{
  "arch": "mlp_mixer",
  "model": "image classifier",
  "dataset": "pen-drawn characters of a made-up script with 800 signs",
  "train_examples": 395000,
  "image_size": 32,
  "crop_scale_min": 0.8,
  "horizontal_flip": false,
  "translate": 0.06,
  "targets": ["sign", "strokes"],
  "num_classes": [800, 4],
  "norm": "layernorm",
  "norm_position": "sandwich",
  "activation": "gelu",
  "mlp_ratio": 2,
  "parallel_block": false,
  "inner_norm": false,
  "patch_size": [4, 4],
  "conv_stem": false,
  "layers": 6,
  "width": 512,
  "mixing": "mixup",
  "loss": "cross_entropy",
  "init": "trunc_normal_002",
  "optimizer": "muon",
  "muon_scale": "match_rms_adamw",
  "lr": 0.0031,
  "momentum": 0.9,
  "nesterov": true,
  "orthogonalizer": "newton_schulz_5",
  "adamw_lr_other_params": 0.0015,
  "grad_clip": 1.0,
  "steps": 21400,
  "batch_size": 128,
  "epochs": 6.9,
  "lr_schedule": "cosine",
  "final_lr_fraction": 0.1,
  "warmup_steps": 640,
  "weight_decay": 0.02,
  "adamw_weight_decay_other_params": 0
}
Rows from block 2 of a small image classifier, named by matrix and row number. Rows with one number belong to one neuron. Each number is 128 + 24 x the weight over its row's rms, rounded and kept within 0 to 255. All counts start at 0.
After each neuron's rows are labels from the 100 images, of 14976, where the neuron reaches its highest value: "responds to" is what is common among them. Only what is clearly more common there than usual is listed. The data: pen-drawn characters of a made-up script with 800 signs. In brackets: how many of the 100, against the usual share in percent.
# fc1: MLP up (model.blocks.2.mlp.fc1.weight, 1024x512), inputs 0-255
# fc2: MLP down (model.blocks.2.mlp.fc2.weight, 512x1024, transposed), outputs 0-255

fc1.115 [143  96 105  64 138 157 103 110 157 127 120  91 126 134 109  91 106 112 134 126 141 131 157 117 104 112 148 126 129 117 102 158 125 123 157 132 136 113 121  73 126 130 111 114  62 147  95 113 124  93 140 130 155 140 123 107 168 146 159  68 138  95 131 140 144 158 106 103  87 125 122 128 128 103 136 103 121 130 140 144 187 104 142 129 114 145  93 141 112 112 144 127 121 144 121 130 141 145 149 106 179 125 134 116 146 157 138 115 123  89 122 107 161 156 126 152 151 144  98 139 182 181 119 131 184 141  72 127 154 116 117 112 153 140  87 155 146 125  96  76 116 145  92 152 133 130  97  81 103 142 119 130 128 105 141 157  81 129 145 132 115 100 114 121  94 122  97 121 154 141 126 133 136 137 127  92 140 103  85 109 130 124 150 118 120 137 126 147 102 115 161 113 117 145 124 159  90  89 159 143 118 129 190 159  88  87 130 116  89 159 119 116 115 183 140 128 119 139 134 130 137 146 129 112  94 168 129 144 135 147 163 159 155  88 114 128 158  88 117 141 162 150 137  94 154 107 126 102 115 120 147 124 140 117 120 143]
fc2.115 [ 89 216 142 167 134 117 112 122 120 114 130 120  98 129 183 113  89 105 157 143 115 109  84 168 138 127  84  93 136 112 134 109 143 109 129 135  91 142 147 165 103 188 125 151 115 120 185 128 172 139  62 139 134  95 141 134 180 140 117 108  80 110  86 137 110 121 177 110 114 119 107 169 102 122 118 112 134 146 104 125  96  94 138 133 129 134 149 157 145 145 110 156 111 136 116 135  82 142 129 145 139 118 105 125 112 147 159 115 122 163 152 140 107 137 131 124 118 161 117 139 145  86 109 162  97 119 169 141 147 156 122 105 147  93 105 153 123 112 147 145 126  94 131  87  88 124 141 140 140 121 138 160  93  94 134  92 156 168  95 138 133 135 138  97 158 145 148 133 142 124 173 122 111 134 124 123 116 127 170 162 145 116 155 117 118 159 127 132 105 153 102 119 125 119 107 116 132 139 113 126 113  86 125 130 155 153 133 124  92 149 147 132 100 113 110 155 158 110 151 153 133 127 111 153 165  98 126 158  94 142 111 103 118 115 143 110 155 150 134  94 116 111 108 118  89 131 115 107 132 100  91 167  99 139 132 103]
responds to: thin pen (64 vs 31.1)

fc1.31 [124  96 155 134 134 131 152 109 127 109 122  95 179 107 132  71 167 122 144 131 152 166 169 144 102 152 115 138  99  88  79 144 150 146 133 131 148 174 117  96 116 146 129  73 108 106 131 133 132 147 130  88  82 131 144  73 126  98 168  95 133  99 108 111 176 125 126 101 135 111 118 120 104 100 121 127 110 105 169 130 145  89 115 163 106 112  89 172  98 124 124 176 132 109 129 101 107 134 160 134 125 148 110  95 125 113 144 140 124 117 146 142  96 165 126 158 120 127 128 180 126 136 109 154 141 120 141 111 128 115 127 118 148 137 130 139 187 122 137 132 143 119 149 116 169 126 142 130 150 141 137  83 125  73 135 105 111 125 172 140 153 138  94 124 103 118 122 139 135 129 182 119 104 131 122  85 153 128 133 165 124 152 164 133 144 143 101 171 119 141  73 155 129 147 150 102  97 108 159 122 123 148 132 108 140 137 143 125  89 147 117 124  98 158 110  89 171 131 100 153 162 125 123 108 107 101 165 111 132 129 130 127 142 148  96 165 162 119 102 136 130 143 128  78 137 135 129 150 156 109 150 141  96  87 119 122]
fc2.31 [136 111 118 111 140 140 140 157  92 144  93 175 114 152 113 123 150  90 139 143  95 126 103 141 151 128 156 124 120 139 123 104 178  68 106  94 105 127 122 160 124 129 124 145 156 160 137 111 109 142  86 152 174 154 109 147 122 165  63 132 117 101 130 161  98 143 106 133 156 152 138  84 121 148 143 131 110 144 148 128 121 114 157 133 185 156 117 178  98 116 103 101 131 163  72 132 174 150 139 136 102  93 142 126 134 114 157 123 113 109 141 101 119  84 127  66  81 103 156 146 155  92 153 135  90 148 150 193 152 115 113 120 158 149 154 121 100 131 133 140 158 120 147 143 138 114 138 132 138 136 104 111  85 127 141 105 148 106 100 141 102 135 122 107 195 131  86  99 141  97 123  84 160 148 150 100 115 148 150 105  94 138 120 134  99  99 123  97 119 161 148 120 197 151 132 149 159 157 123 106 130 132 121  99 130 130 134 121 135 142 169 137 119 124 171 183 122 131 133  91 128 136 137 113 133 138  75 152 136 173 101 153 108 151 141  99 146 141 141 154 124 162 150 160 104  84 111 129 123 161 150 116 142 183 105 149]
responds to: thin pen (63 vs 31.1)

fc1.46 [136  87 131 105 146 143 160 113 133 112 121 104 127 127 116 104 132 129 129 108 127 116 135 141 126  81 137 104 145 140  95 130  90 103 128 115 104 118 151 120 102 103  99 142 169 134 125 162 125 164 175 118 145 103  99 105 127 120 124 120 158  96 148 146  94 160 128 114 113 123 157 107 181 128 123 142 160 119 119 159 153 127 135 158 112 114 121 103 127 139 145 125 138 139 133 122 138 139 119 106 135 111 127 188 112 125 137 147 123 137 136  99 129 142 128 125 134 114  96 129 114  95 127 132  99 103 128 120 100 110 125 126 111 130 153 116 117  94  86 151 103 136 145 176 115 137 112 165  93 154  92 138 131 115 134 116 144 118 134 160 109 138 138 138 132 131 140 100 156 127 129  97 111 126 151 140 141 170 121 146 142  96 143 105 165 132 180 142  82 124 122 100 163 126 107 123 146 159 142 101 128 159 165 102  82 129  97 136 119 131 137 157 115 117  99 183 143 148 131 156 127 117 194 116 114 118  86  89 138 163 146 132 178 126 108 109 134 131 115 126 114 126 136 111 107  85 123 160  95 155 107 151 111 166 108 109]
fc2.46 [168 136 130 125 129 118 135 163 197 122  94 155 104 126 127 156 146 108 132 110 143  69 170 131 160 144  96 118 119 103 186 162 143 125 111 118 111 185  90 115 110  51 111  90 148 143 189 127 145 141 104 159 124 127 146 157 110 141 117 108 129 124 178 138 138 120  89 135 140 125 157 112  99 106  98 142  99 140 112 103 122  86 127 123 131 116 158 139 142 113 165 182 124 105 130 154  98 118 137 138 163 159 133  79 121 144 102 130 136 103 138 130  95 119 128 152 133 141 155 118 133 164 154  99 116 142  85 120 114 146 134 138 117  89 124 154 119 122 163  99  95 142 117  91 184 138 129 122 135 148 125 142 103 132 126 146 123 127 131 137 126 144 127 116 142 134 133 152  81 113 162 118 129 128  99 128 168 140 130 135 138 115 130 168 111 134 163 135 118 153 113 139  98 111 142 105  87  93 127 117 115 128 102 164 129 161 131  91 107 170 112 132 139 144 125 118 137 127 136  98 148 141 121 153 130 134 158 111 123 115 100 117 119 129 129 119  84 123 113 150 143 120 131 159 124 182 114 168 161 117 190 131 104 107 141 120]
responds to: dark on light (79 vs 50.5)

fc1.292 [109 131 141 119 110 134 146 128 122 142 159 143 143 156 143 151  90 144 169 100 110 107 127 125 144  85 134 139 142  97  86 162 133 158 116 106 122 161 133  94 119 112 142  88 163 142 152 148 148 149 128 118 162 102 117 156 126 119 140 122  83 131 162 123 152 159 107 131 150  72 122 134 124  98 121 134 113  97 101 115 168 133 122  96  91 166 151 164 146 128 125  74 180 139 161 121 155 116 117 125 139 148  72 121 139 142 102 109 164 179 160 145  90 130 111 162 183  68 162 146  91 146 130 132 117 129 135 157 125 105  91 106 104 148 159 140  97 143 122 155 161 127  92 142 126 151 120 105 103 128 162 127 132 131 106 142 147 140  66 113 164 117 123 135 189 124 103 127 164 171 147 157  96  95 107 152 114 130 140  52 143 115 155 148 122 109 124 101  97  92  59 111  71 142 158 149 109 124 112 136  94 104 132 159 116 113 110 131 136 131 153 143 101 127  74  92 113 136  78 126 106 152 154 127 102 144 181  87 152 144 140 149 119 132 143 128 115 144 118 136 130 125 106 141 155 123 134 155 128 110 137 108 128 138 169  91]
fc2.292 [140 173  99 114 133 113 149 116 122 139  75 120 146 122 150 122 104 151  81 121 133 129  83 114 192 135 114 134 142 138 155 105 136 138 137 157 154 132 123 179 127 123 155 106 113 158 110  73 140 103  90 141 136 116 156 133 133 114 132 121 134 159  86 104 116 136 129 152  90 121 132 111 117 128 124 152 111 112 103  92 102 136 166 144 148 127 135 129 122  98 130 184  84 112 114  91 139  81 161 102 144 113 130 123 143 121 117 138  83  93 138 110 112 133 141 130 192 140  97 118 127 101 155  94 155 109 137 113 139 131 140 111 142 123  78  96 155  90 138 111 101 154 155 137 149 128 138 156 116 127 102 146 144 140 128 118 124 129 158  90  99 136 183 160 119 143 123 111 151 130 145 100 198 142 149 131 154 111 157 167 129 162  76 143 134 115 177 102 103 149 142 160  94  99  91 125 157 130 134 140 148 161  98 138 154 125 178 133 114 122 150 131 109 117 120 141 124 108 116 140 122 166  93  82 146 147 174 137 124 112 118 127 122 137 146 135 160 120 157 114 111 134 116 132 116 110 127  89 154 124 131 144 127 125  77 122]
responds to: dark on light (83 vs 50.5)

fc1.731 [127 144 126 104 141 120 104 109 154 106 153 137 159 136 144  91 143 146  97 130  89 104 122 140  89 151 190 143 108 127 108 116 148 129 134 108 134 137 123  97 146 187 133 130 122  93 132 145 148  86 145 108 109 154  92 146 100 112 120 112 101 108 125 121 147 159 123 146 123 107 102 116 122 140  96 152  91 184 125  75 146 137 106 115 156  99 158 149  80 132 135  83 138 131  81 183 146 123 139 117 127 149  95 117 102 133 129 105  98 110 103 116  86 135 133  76  68 100 121  69 163 114 141 134  69 140 107 110 140 125 119  90 114 120  95 125 157 176 147 108 130 113 108  99 111 105 116 124 118 127  85 136 117 131 151 111  90 100 121 123 122 119 154 127 141 178 122  78 111 130 158 151 128 141  74 163 108 171 140 125 147 107 109 121 111 132 141 109 102 146 134  90 160 142 130 151  90  84 137 120 121 117 115 124 155 142  65 126  88 123 132 119 128 152 139 126 116 158 114 148 130 132 113 141 102 138 152 158 154 116 124 141 178 146 134 131 132 166 109 119 138 120 162 181 142 121 199 126 115 162 128 138 163 119  86 131]
fc2.731 [157 140 131  99  83 131 135 172 147 125 116 140 127 120 137 115 141 148 151 127 118 100 131  77 107 126 123 126 161 122 122 140 151 100  83 137 122 104 114 130 147 107 132  90 108 203 147  93 156 127 103 118 109 144 146 129 121 150 133 158 143 159 117 102 144 139 136 108 120 147 135 141 181 162 142  90 126  75 102 147 125 137 147 143 128 135 126 123 162 124 134 186 151 120 174  84 114 117 139 121 139 113 104 118 158 147 124 126 118 104 138 134 121 118 138 110 169 137 131 154 118 145 131 119 152 113 128 105 157 140 161 143 130 120 115 117 118  95  97 105  90 125 125 111 173 119 152  95 113 109 112 126 170 136  97 156 153 139 123 101 168 123 135 145 140 114 102 152 132  87 137 105  87 120 165 141 147  89 106 133  85 154 121 152 162 133 164  99 131 149 159 153 101  62 120 105 142 139  93 136 115 146 163 123 111 149 190 118 128 130 113 125 154  95 141 108 148 121 126 100 113 122 134 102 158 137 108 155  86 127 117 139 155 148 165 151 154  83 154 156 107 154 100 101 110 102  53  98 115 130 152 139 132 148 158 137]
responds to: dark on light (78 vs 50.5)

fc1.319 [173 143 157  84 115 131 179 123 128 123 158 131 141 116 147 160 115  88 117 153 128 143 133 103 117 142 149 101 122 168 122 130 175 124 142 122 145 135 107 135 118 114 135 155 102 151 134 137 121 151 134 126 133 153  92 100 123 161 112 163 123 174 115 142 149 119 130 141 104 161 172 140 143 124  92 125  58 170  74 120 102 157 127 113  75 139 132 137 127 139 125 134 122 109 138 101  82 127  89 123 155  83 149 127 138 153 152 105 146 145 125  99 140 179 111 155 152 111 152  94 142 157 105  87 125 158 142 136 150 126 135 117 147 115 157  74 162 138 134 134 147 103 136 112 156 113 125 117 128  88 114  88 145 147 114  79 140 158 132 140 135 149  88 127  85 148 118  78 107 135 142 155 117 108 126 109 138 112 103 130  91 143 147 121 115 129  89  96  97 160 128 121  98 156 128 156 102 133 116 154 100 131 165 111 103 102 147 133 118 102 154 167 120 156 121  89 114 133 161 137 107 120  62 114 107 139 163 125 111 153  98 169 106 101 131 180 135 123  82 114 131 103 146 105 124 119 108 157 126 144 142 149 128 154 130 122]
fc2.319 [134 169 117 142 114 133 145 130 115 111 109 124  98 114 154 103 129 142 138 158 122 127 174 108 126 122 144 131 136  83 146 144 116 138 119  79  91 138 143 132 138 167 125 122  89  97 125 132 163  92 118  90  91 156 122 130 181  82 117 107 155 121 131 136  94 132 144 146 182 105 122  86 185 149 166 109 178 105 148 113  96 142 164 176 138 120 124 121 163 100 123 120  98 151 164 143 151 124 129 120 130 156 158 148 126 132 135 146 142 119  87 132 116 112 149 135 104 148 150 130 122 148 101 150  79  89 104 134 135 154 112 106 109 169 118 131 120 113 128 116 114 136 125 102 110 137  95 104 101 143 136 158  93 127  94 160 152 113 181 101 123 126 124  99 101 128 143 140 134 123 104 173 135 100 142 147 143 144 147 176 154 143 111 157 146 151 154 134 114 119 133 122 142  98 162 114 169 102 126 144 132 106  77 136 164 137 114 125 158 149 134 113 102  97 145 140 132 112 118 114 158 105 169 136 119 121 175 135 129 103 100 151 158 159  91 141 121 127 124 108 160 104  73 143 125  99 147 143 138 133  91 128 125  99 119 138]
responds to: dark on light (83 vs 50.5)

fc1.397 [171 100  83 143 125 113 133 159 140 128 134 138 141 144 117 133 125 107 106 152 103 130 159  98 147 141 136 124 103 101 150 152 146 128 150 116  67 131 118 163 139 128 102 123 141  77 141 142 112  64 138 113 117 129 142 128 116  96 115 142 112 140 148 120 131 124 115 203 103 126 125 115 126  96 135 155 150 129 123  74  97 145 119 157 136 107 130 119  98 189 158 136 156 106  57 113  98 133 128 160 144 116 146 138 147 127  76 115 158 133  72 135 129 137 132 169 130 175 126 168 132 104 155 111 147 133 164 126  87 118 109  74 126 160 174 155  90 166  79 138 159 139  98 132 113 114 126 166 102 107 147  56  95  99 128 117 172 135  75 176 137 127 148 143 170 114 158 124 124 116  93 163 138 122 157 121 100 123 134 131 128 132 139 119 148 144 143  95 118 132 122 106  79 115 119 111 122 119 130  97 150 163 164 137 144 156 112 167 103 141 112 102  95 107 125 116 101 109 134 141 122 176  81 111 154 156 114 142  95 154 121 118 156 167 139 129 152 133 125 156  80 146 133 143 152  90 107 120 117 126 136 171 134 120 163 139]
fc2.397 [ 91  70 128 132 141 129 133 145  98  94 132  94 153 135 137 137 122 108 142  86 139  84 132 122 113  82 125 104 164 132 123 115 116 134 115 160 122 149 127 130 131 125 120 113 152 129 154 161 108 119 115  87  78 103 124 162 120 126 149  83 121 127 148 153 122 125 129  52 115 122 123  97 142 134 122  93 129 147 121 156 163 106  87 138 123 158 128  82 126  86 107 150 106 177 143 140 133  87 121 150 117 155 136  99 122 162 118 150 129 124  93 153 158 144 151 141 170 131 106 125 168 181 134 149 134  87 136 127 105 144 147 174 103 143  96  94 128 155  96 147 122 104 131 109 117  71 147 103 139 163 129 149 139  99 169 102 109 110 132 178 174 110 122 108 149 201 152 144 145 121 180 129 123  97 113 129  82 136 150 115  65 151 144 122 115 138 145 112 149 120 133 126 113 108 145 142 128 135 116 140 135 146 162 144 106  92 100 120 143 125 145 128 156 102 116 110 116 127 115  96 161 111 124 129 145 143 132  95 106 121 126 163 121 125 144 135 136 130 148  99 160  96 117 103  90 129 107 135 144 121 145  98 114 141 106 133]
responds to: four strokes (48 vs 22.9)

fc1.762 [159 142 116 169 149 131 148  95 143 139 153 176 141 115 128 141 167 115 129 113 122 130  99 148 128 136 139 150 112 154 126  96 134  96 162 105 153 143 124  94 125 164 110 133 123 167 124 154 123 120 154 112 130 166 121 108  98 159 141 124  85 133 150 140 127 122  90 121 105  93  90 151 167 127 115 143  85 120 153 135  90 114 113 165 115 112  53 151 110 133 125 134 114 108 115 139 124 128 134 146  93 114 162 151 138 163 129  98  95 109 149 156 181 138 138 155 133 137 150 113 145 127 132 168 126 109  97 139 115 160 171 132 121 160 121 112 118 121 130 136 139 178 152 106 122 127 144 157 127  99 115 159 126 127 115 101 125  75  94 130 148 152 135 141 145 127 155 133 145 108 106 131 137 176 140 169 163 100 143 158 145  60 139 124 122 137 128 128 167 137 151 146  95 134 146 176 131 106 133 102 130 140 160 160  85 100 148 140 149 111 157 110 118 116 138 147 129 105 156 162 125 163  84 118 126 152 131 149 113 106  94 115 132 103 145 141 104 113 100 127  55 138  84 104 173 138 100 117 122 120 128 107 136 155 120 130]
fc2.762 [160 115 132 130 116 158 129 127  89 143 132 123 144 139 160 128  68 117 114 182 140 126 184 141 153  83 153 133 157 102 119  94 166 146 130 159 146  94 121  95 131 138 141 127  84 149  74 109 134  99 124  91 143 101 128 146 131 150 133 177 114 131 148 136 173 127 145 152 140 185 137 124 146  93 126 150 166 115 105 153 116 137 147 105 143 130 126  85 150 136  96 116 127 144 156 134 128 103 111 159 109 152 135  82  93 136 143 160 138 118 150 102 117 111 134 108 116 138 129 149 110  87  90 137 101 127  99 122 142  70 129 129  97 122 106 153 111 120 120 107 112 123 156 118 104 111 113 118 116 116 150 103 148  76 121 148 138 145 133 140 126 128 127  92 136 161  99 120 125 140 144 131 152  91 143 155 146 131 111 143 127 155  92 115 124 120 150 149 116 100 146 120 133 147 133  99 134 161 150 120 106  99 123 135 122 107 110 151 193 152 123 134 170 129 135  82 131 106 127 109 118 106 143 151 146 133 118 131  77  91 144 142 147 130  99 142 140 171 153 117  85 110 101  91 118 122 123 146 118 136 124 131 149 168 150 106]
responds to: dark on light (76 vs 50.5)

fc1.267 [171 135 162 139 131 129 157 100 162  92 111 134 150 118 124 170 142 163  58 151 176 100 162 145 131  60 149 115 106 146 150 151 148  92 152 142 125 127 106 131  98 101 137 121 111 168 104 166 134 109  77 123 123 138 117 128  86 168 107 146 135 110 132 136 135  95 125 123 170 146 141 138 107 126  99 119 128 107 156 141 143 108 103 118 163 113 126 116 160 129 147 119 119 111 121 123 157 134 133 134 126 112 114  96 137 151  97 124 186 148 127 123 136 174 141  97 135 156 100 112 128  97 106 150 136 170 139  95 121 130 122 148 134 131 137 112 154 101 130 134 144 142 109 108 131 129 117 172 120 141 137 163 119 159 138 157 194 114 122  92 149 155 112 172  99 151 106 136 139 117 150 116 134 110  78  93 151  99 162 110 172 138 117 143 154  99 119 111 142 149 129 154 146 125 104 139 119 151 129 132  90 130 134 123 155  86 139 139 133 139 116 117 100 169 152 130  90  95 136  89 125 129 142  94 116 146 144 153 170 140 141 154 141  65  98 126 139 108 113 116 122 102 115 154 115 120  78 155 119  94 125 113 149 117  97 125]
fc2.267 [145 150  85 125 102  89 101 133 138 150 106 110 141 114  84 171 156 128 146 189 102 125 103 135 107 108 105 125 121 100 134 159 110 147 118 131 156  89 153 148 172 128 121  99 131 103 137 124 165 136 159 107 136 133 114 128 145 112 134 132 130 159 149 158 142 156 125 124 102 131  96 117 134 122  91 118 153 189 111  95 150 143 149 113  76 109  95  74 105 137 133 132 123 103 140 159 109 140  90 158 105 109 164 182 107  88 101  62 117 125 159 141 164 139 164 126 141 117 116 106 119 186 175 135 130 109 170 111 121 137 153 144 127 102 126 126 170 130 157 116 132 105 168 108 155 113 107 171 104 112  66 100 109 191 143 125 106 136 109 137 137 150 124  94 170  98 118 122 113 172 118 136 104 131 136 107 133 131 116  97 116 123 137  95  85 130 139  95 127 127 182 121 119 125 143 136 122 122 136 132 121 121 156 146 119 145 138 102  99 122 117 182 154 136 110  80 149 124 125 138 158 148 142 142 134 106  86 135  81 107 133  71 132 156 146 127  92 130 126 137 110 129 124 133 162 151 164 162 170 145  94 116 112 112 144 127]
responds to: dark on light (86 vs 50.5)

fc1.412 [128 127 131 106 148 111 154 152 123  99 122 127 157 127 117 145 116 139 135 136 101 120 125 112 131 120  51 161 111  82 156  96  97 118 146 143 131 174 181 118 105 136 173 138 170 120 115 138 149  92 134 146 102 113 136  84 179 133 124 119 123 132 124 151 123 175 131 108 119 144 154  91 112  91 101 133 126 144 144 127 167 149 128 123 159 119 102 151 117 112  98  80 135  72 110 129 153 124 119 118 106 124 147 127 142 122 131 128 142 117 121 144 131 143 184 126 124 147 124  73 122 159  89 162 133 163  88 136 139 114 134 129 138 128 134 102 161 132 149 147 111 126 143 122 106 136 117 155 124 160 163 131 143 110 132  82 130 122 151 150 131  73 125 143 153 138 135 117 122 153 141 135 158 166  85 170 110 109 141 150  99 147 139 130 103 130 163 119 144 151 149 112 130 163 119 125 137 124 123 133 110 135  97 139 124 116 132  97 159 124 133 130 138  95 151 138  85 132 103 165 144 140 157 160 145 147 129 131 131 161 173 132 116  86  55 133 125 141 128 158 152 120 116 108 101 130 120 170 158 156 114 153 107 119 108 154]
fc2.412 [139  71 136 145 116 124 101 152 105 136 126 112 142 115 147 166 154 129 146 146 122 123 131 147 127 151  91  93 156 151 119  88 127 136 148 138 140 144 146 122 126 160  93  99 137  95 111 119 136 149 115 132 148 130 138 121 109  97 137 123 132 159 126 102 126 164 113 122 126  97 144 104 111 135 111 107 120 124 112 100 102 119  70 100 136 112 135 117 180 156 153 127 128 147 132 134 130  90 104 112 129 165 118 129 111 155 121  81 100 114 136 139 123 112 162 125 105 176 114 175 134 181 118 117 131 128 153  98 134 119 129  97 144  79 115 129  90 152  91  91 140 144 112 118 143 149 171 126 117 108 125 121 124 173  82 120 170 144 148 101 115 129  51 153 120 126 124 175 117  88 110 151 108  93  99 114 136 100 116 158 104 142 178 132 123 146 140  91 138 130  76  87 183 149 146 151 131  80 116 129  97 126  75 115 130 121  64 152 147 146 173 157 148 103 127 190 124  99 138 143 117 147 102 139 161 162 163 137 145 150 140 141 126 127 142  83 125 124 114 148 123 141 157 117 119 121 140 158 129 120 134  96 145 146 133 115]
responds to: thin pen (66 vs 31.1)

fc1.253 [135 123 152 146 101 108 137 118 117 138  97 142 127 146 127 101 132 139 130 126 103 140 120 171 155 169 186 109 150 146 140 156 123 120  86 134  89 105 156 125 119 131 129 129 108  87 117 108 110 149 173  97 155 120 150 136 114  92 142 127 104 156 152 137 125 128 123  95 136 147 136 183 142 133 119 120 119 143 171 126 105 128 128 126 130 135 156  78 120 108  97 148 100 139 145 135 118 155 116 130 149  95 139 103 178 129  97 141 106 154 122 108 120 172 106 148 124 112 148  74 128 118 111 109 115 136  71  98  98 141 140  86 100 136 168 102 122 128 103  84 136 135 106  85 127 120 130 102 153 130 155 123 100 190 131  73 145 111 139 135 158 100 135 147 121 142 116 166 110  90 125 131 125 153 134  80 135 100 105 150  81 116 131 166 130 129 178 122 138 133 138 133  98 114 204 178 151 122 114 132 131 109 137 128  96 101  68 140 112 161  96 134 153 128 102 130 105 177 147 150 131 165  93  98 136 148 128 131  89 204 111 122 123 120 134 107 116 179 130 137  62 167  97  70 103 169 142 143 158 119 109  98 152 147 159 136]
fc2.253 [ 86 153 139 131 150 176 146 137 132 132 177 126  87 145 109 163 143 112 137 147  84 157 163 115 140 122  99 110 124  90 120 148 105 117 140 132 141 137 140  95 111  91 160 114 149 109 180 119 155 146 110 153 152  57 136 127 122 173 101  98 112 103 128 134 115 146 161 151 113  98  99  92 141 193 118 125 157 142 144 186 127 126 124 157 108 136 115 153 119 141 138 148 140 161 138 119 124 142 113 134 113 162 139 168 100 116 152 153 100 131 132 136 107 105 120 133 162 127 129 155 148 131 124 109  99 105 131 148 125  92 128 146 114 116 105 159 131 115 163 123 103 117 109 130  80 116 120 123 156 101 145 124 141 125 115  91  96 127  98 124 125 135 157 170  89 116 138  80 155 142 121  95 119  99 144 116 151 142 126 112 125 127 144 134 147 154  72 142 130 113 110 123 135 141 103 158 159 122 131  99  90 119 104  86 146 134 147 110 115 101 174  88 143  70 172 142 118  95 105  83 127 122 135 131 110 118 144  78 109  78  93 117 168 193 117 138 147 138 134 127 154 105 159 143 121  89  44 135 143 130 135 165 141 159 121  90]
responds to: thin pen (63 vs 31.1)

fc1.205 [148 110 127 126 114 147 103 157 132 135  71 150 148 163  97  89 139 139 128 142 138 152 147  89 151  99 106 113 132 127 136 146 131 108 105 114 112 137 188 126 149 163 106 120 131 135 112 168  97  98  98 102 150 127 182  81 135 149 133 137 158 126 142 159 140 170 113 127 119 125 120 105 131 161 120 157 147 147 132 164 104  78 128 146 122 109 129 126 114 171 112 107 130 100 130 109 167 135  89 138  78 155  80 132 111  99 114  98  93 144 113 147 182 171 120 136 135 187 120 149 169 117 135 114 136 119 113 114 142 126  97 102 126  68 151 102 172 126 112 130 147 175 132 159 150 168 112 163 114 103 118 105 124 131 106 113 124  98 138 138 141 117  96 119 118  89 103 153 110 146 153 126 117 161 134 159 131 109  86 138 118 127 100  90  51 145  85 126 137  99 157 155 156  83 117 134 172 163 114 146 110 105 112 141  92 121  80 104 173 160 138 124 165 114 155 105 127 103 127 120 148 176  94 127 110 153  94 133 141 133 121 112 165 125  96 123 152 103 114 150  97  97  96 133 169 166 181 151 136 123  97 114 103 132 134  99]
fc2.205 [123 112 100  85 130 154 162  98 111 137 124 194 113 151 133 159 140 154 151 143 114 104 138 134 123 143 121  70  93  89 134 112  95 157 142 112 169 123  94 130 138 122 121 141 113 109 121 117  98 109 104 145 139 105 162 153 112 120  89 104 105 142  95 126 113 130 145 134 160 120 121 139 126 103  97 150 155 109  93 161 158 107 175 138 137 145 155 132 149 127 128 147  96 179 106 101 151 149 167 131 156 107 131 118 131 126 142 134 120 154 149 103 106 141 140 126 115  72 147 158 168  89 127  91 127 147 123 127 119 117 131 103 119 171 147 154 102 130 128 114 135 148 137  89 140  93 117 124 118 113 104  81 179 120 109 144 154 126 128 130 128 108 141 116 103 128  62 143 107 115  92 131 103 194 164 143 155 174 143 120 153 128 150 159 161 138  96 152 140 115 143 127 125 149 149 144  90 122 148  95 113 163  91 156 141  97 161  98 122 157 129 129  98 125 132 109 122 128 130 112 183 116 134 148 122  95 149 115 130 107 123 142 121 108 125 115 124 118 133 151 138 142 146 126 109 154  85 123 155 166 144 134 132 120 104 110]
responds to: four strokes (50 vs 22.9)

fc1.665 [131 102 134 135 150  91 101 100 155 185 144 143 161 147  75 103 128  96 181 155 114 111 120 152  85 114 118 135 136 102 165 100 105 129 103 141  72 122 126 111 105 127 131 173 159 138 120 105 129 174 131 124 111 103 142 134 120 107 122 153 130  89 139 108 148 120  99 155 143 149 153 114 114 125 145 140 104 113 139  85 154 113 167 117 143 122 153 121 132 116 140 113 101  97 147 160 187  47 140 113 100  93 149 129 145 134 129 116 138 118 152 157 147 131 141 123  57 143 154 129 130 134 124 144 108 142 126 133 136 120 151 155 114 147 112 117 125 152 122 110 151 112 117 107 102 153 125 182 104 149 145 122  98 118 108 143 178 128  96 120 142 127 186 122 149 125 108 112 146 130 128 179 107 100 135  95 122  93 142 110 122 123 104 132 126  95 143 171 150 176 122  99 128 165 122 158 105 141 102 146 156 116 142 155  91 106 148 100  89 151 145 115 109 100 127 146 168 126 120 123 134 131 139 143  70 143 123 165 108 105 151 119 119  75 170 141 113 117 161 119 132 157 136 155 108 151  94 166 104 144 135 200 159 173 150 112]
fc2.665 [ 68 158 151 118 124 192 127 128 141 112  78  84  75 156 119 152 120 173 108  93 129 170 163  97 161 143 111 132 129 172  82 144 107 119 147 152 163  79 137 132 195 105 138 123  99 161 130 139 144  75 161 101 107 119 148 182 127 144 112 134 105 144 157 150 147 110 125 101 146 111 100 119 107 139 106 109 119 119 139 144 182 150 111 140 138 132 156 162 125 121 128 176 121 115 115  99 141  96  98 149 170 134 104 111  86  92 130 139  86 140 124 116 133 120 120 127 157 144 110  95 130 159 137 108 121 111 178 139 124 114 140 131 142 110 106 107  87 130 144 137 110  98 107 142 133 146 121  99 127  76  94 125 145 157 154  95 149 155  97 156 127 120 114  89  94 116 150 141 129 135 113 122 155 109 154 152 152 119 142 109 152 160 162 132 132 153 134 102 147 101 148 166 149 112 145 137 126 106 135 113 102 129 136 102 157 158 112 192 143 114 119 133 151 121 114 120 110 181 100 103 119 123 124 139 131 115 115  81 118 128 105 150 149 167  96 131 109 111 103 161 127 121 148 102 125 106 114 135 124  93 115  79 112 115 107 123]
responds to: thin pen (60 vs 31.1)